{"model": "spectrogram VAE", "dataset": "telephone keypad tones over noise or synthetic speech", "train_examples": 39062, "n_mels": 64, "hop_length": 160, "input": "log_mel", "win_length": 512, "bottleneck": "kl", "downsampling_factor": 8, "encoder_arch": "vgg", "encoder_norm": "batchnorm", "encoder_activation": "relu", "encoder_depths": [4, 7, 4], "encoder_kernel_size": 3, "encoder_stem": "deep", "encoder_widths": [96, 192, 384], "encoder_downsampling": "avg", "loss": "l1", "latent_channels": 16, "decoder_norm": "batchnorm", "decoder_activation": "silu", "decoder_widths": [48, 96, 192, 192], "decoder_blocks_per_level": 1, "decoder_block": "basic", "decoder_attention": false, "decoder_upsampling": "nearest_conv", "kl_weight": 0.1, "init": "lecun_normal", "residual_init": "none", "optimizer": "muon", "muon_scale": "match_rms_adamw", "learning_rate": 0.0025, "momentum": 0.9, "nesterov": false, "orthogonalizer": "newton_schulz_5", "adamw_lr_other_params": 0.0028, "max_grad_norm": 5.0, "max_steps": 6000, "batch_size": 48, "epochs": 7.4, "lr_schedule": "wsd", "decay_fraction": 0.4, "final_lr_fraction": 0.05, "warmup_steps": 600, "weight_decay": 0.3, "adamw_weight_decay_other_params": 0}
Rows from block 8 of the encoder of a small spectrogram VAE, named by matrix and row number. Each number is 50 + 12 x the weight over its row's rms, rounded and kept within 0 to 99. All counts start at 0. After the name is the row's rms in percent of the matrix's.
After each channel's rows are labels from the 100 clips, of 14976, where the channel reaches its highest value: "peak on" is the class under the peak. Only what is clearly more common there than usual is listed. The data: telephone keypad tones over noise or synthetic speech. In brackets: how many of the 100, against the usual share in percent.
# conv: 3x3 conv (encoder.blocks.8.conv.weight, 192x192x3x3, each kernel summed), inputs 0-95

conv.58 092:59 48 63 59 48 50 50 64 65 48 56 46 43 44 37 54 30 50 68 41 46 65 55 52 41 51 41 38 83 48 45 46 58 60 29 38 56 55 64 71 63 59 46 35 75 47 57 44 56 36 52 56 45 56 36 47 78 58 49 43 37 49 56 54 44 51 63 45 43 29 61 45 49 45 71 57 57 41 40 47 47 62 51 41 50 47 47 54 59 63 48 39 53 47 59 54
peak on: key "8" (32 vs 2); key "7" (26 vs 2)

conv.116 131:45 44 49 38 43 48 55 60 67 49 50 74 33 65 48 73 48 65 35 45 40 50 42 52 56 62 46 44 12 58 75 49 47 47 39 69 57 51 63 59 53 39 59 55 35 37 60 43 66 54 73 51 63 48 55 34 00 53 57 58 46 51 46 63 57 53 61 73 44 55 48 54 68 52 44 43 54 41 53 52 50 44 63 33 83 42 54 81 43 74 45 38 47 51 52 83
peak on: key "*" (42 vs 2)

conv.84 121:52 54 47 29 39 47 59 44 57 48 49 58 49 58 48 65 30 60 35 44 40 57 41 54 50 46 51 52 20 56 74 64 53 36 60 71 65 45 49 64 49 38 59 63 40 52 53 39 49 40 63 48 54 58 58 62 07 52 62 55 58 48 42 64 54 42 54 72 20 54 51 41 45 44 53 44 44 45 45 40 58 48 57 51 71 45 67 62 56 64 55 59 44 52 49 70
peak on: key "7" (35 vs 2)

conv.90 140:57 32 47 17 56 50 52 48 45 52 60 56 37 63 49 40 55 53 42 59 46 52 36 47 56 56 38 48 62 55 67 64 58 44 50 42 61 49 27 73 45 49 33 66 33 49 47 50 36 59 42 29 55 54 47 57 48 46 62 57 53 46 63 48 63 31 55 16 55 43 43 50 50 41 61 56 49 42 49 45 37 64 61 65 48 46 52 43 60 42 68 58 43 38 53 56
peak on: key "0" (28 vs 2)

conv.11 109:43 58 39 35 42 57 46 60 57 44 50 50 41 68 60 31 37 72 62 51 55 61 34 42 51 41 52 39 37 46 66 43 55 41 43 64 66 55 36 38 35 50 59 49 56 37 48 50 66 38 49 51 31 65 53 40 53 47 36 43 29 35 44 55 37 95 54 39 52 53 41 59 36 71 46 62 47 40 44 25 63 64 53 41 37 66 67 66 58 79 67 38 43 27 62 53
peak on: key "0" (27 vs 2)

conv.127 101:50 51 40 62 57 23 67 44 34 42 59 54 43 55 39 57 58 10 52 39 41 48 53 52 35 51 52 44 46 50 84 55 35 52 58 45 60 55 53 33 27 58 58 59 43 72 49 65 54 62 42 51 50 46 61 61 48 51 61 40 37 53 53 39 53 73 50 58 46 36 71 69 54 55 51 28 36 50 62 62 21 50 64 62 45 49 52 40 54 42 37 46 50 44 48 48
peak on: key "#" (25 vs 1.9)

conv.4 093:51 39 35 41 40 56 55 48 43 37 41 78 35 52 71 53 51 48 41 52 53 63 35 48 43 47 35 39 47 47 58 54 38 46 60 38 61 45 42 61 58 46 56 49 51 53 41 52 50 38 76 37 40 46 35 25 49 56 46 51 40 70 62 33 45 43 58 51 38 48 47 45 50 18 60 53 57 69 51 41 51 82 50 50 77 48 53 62 48 48 59 48 31 52 71 52
peak on: key "0" (34 vs 2)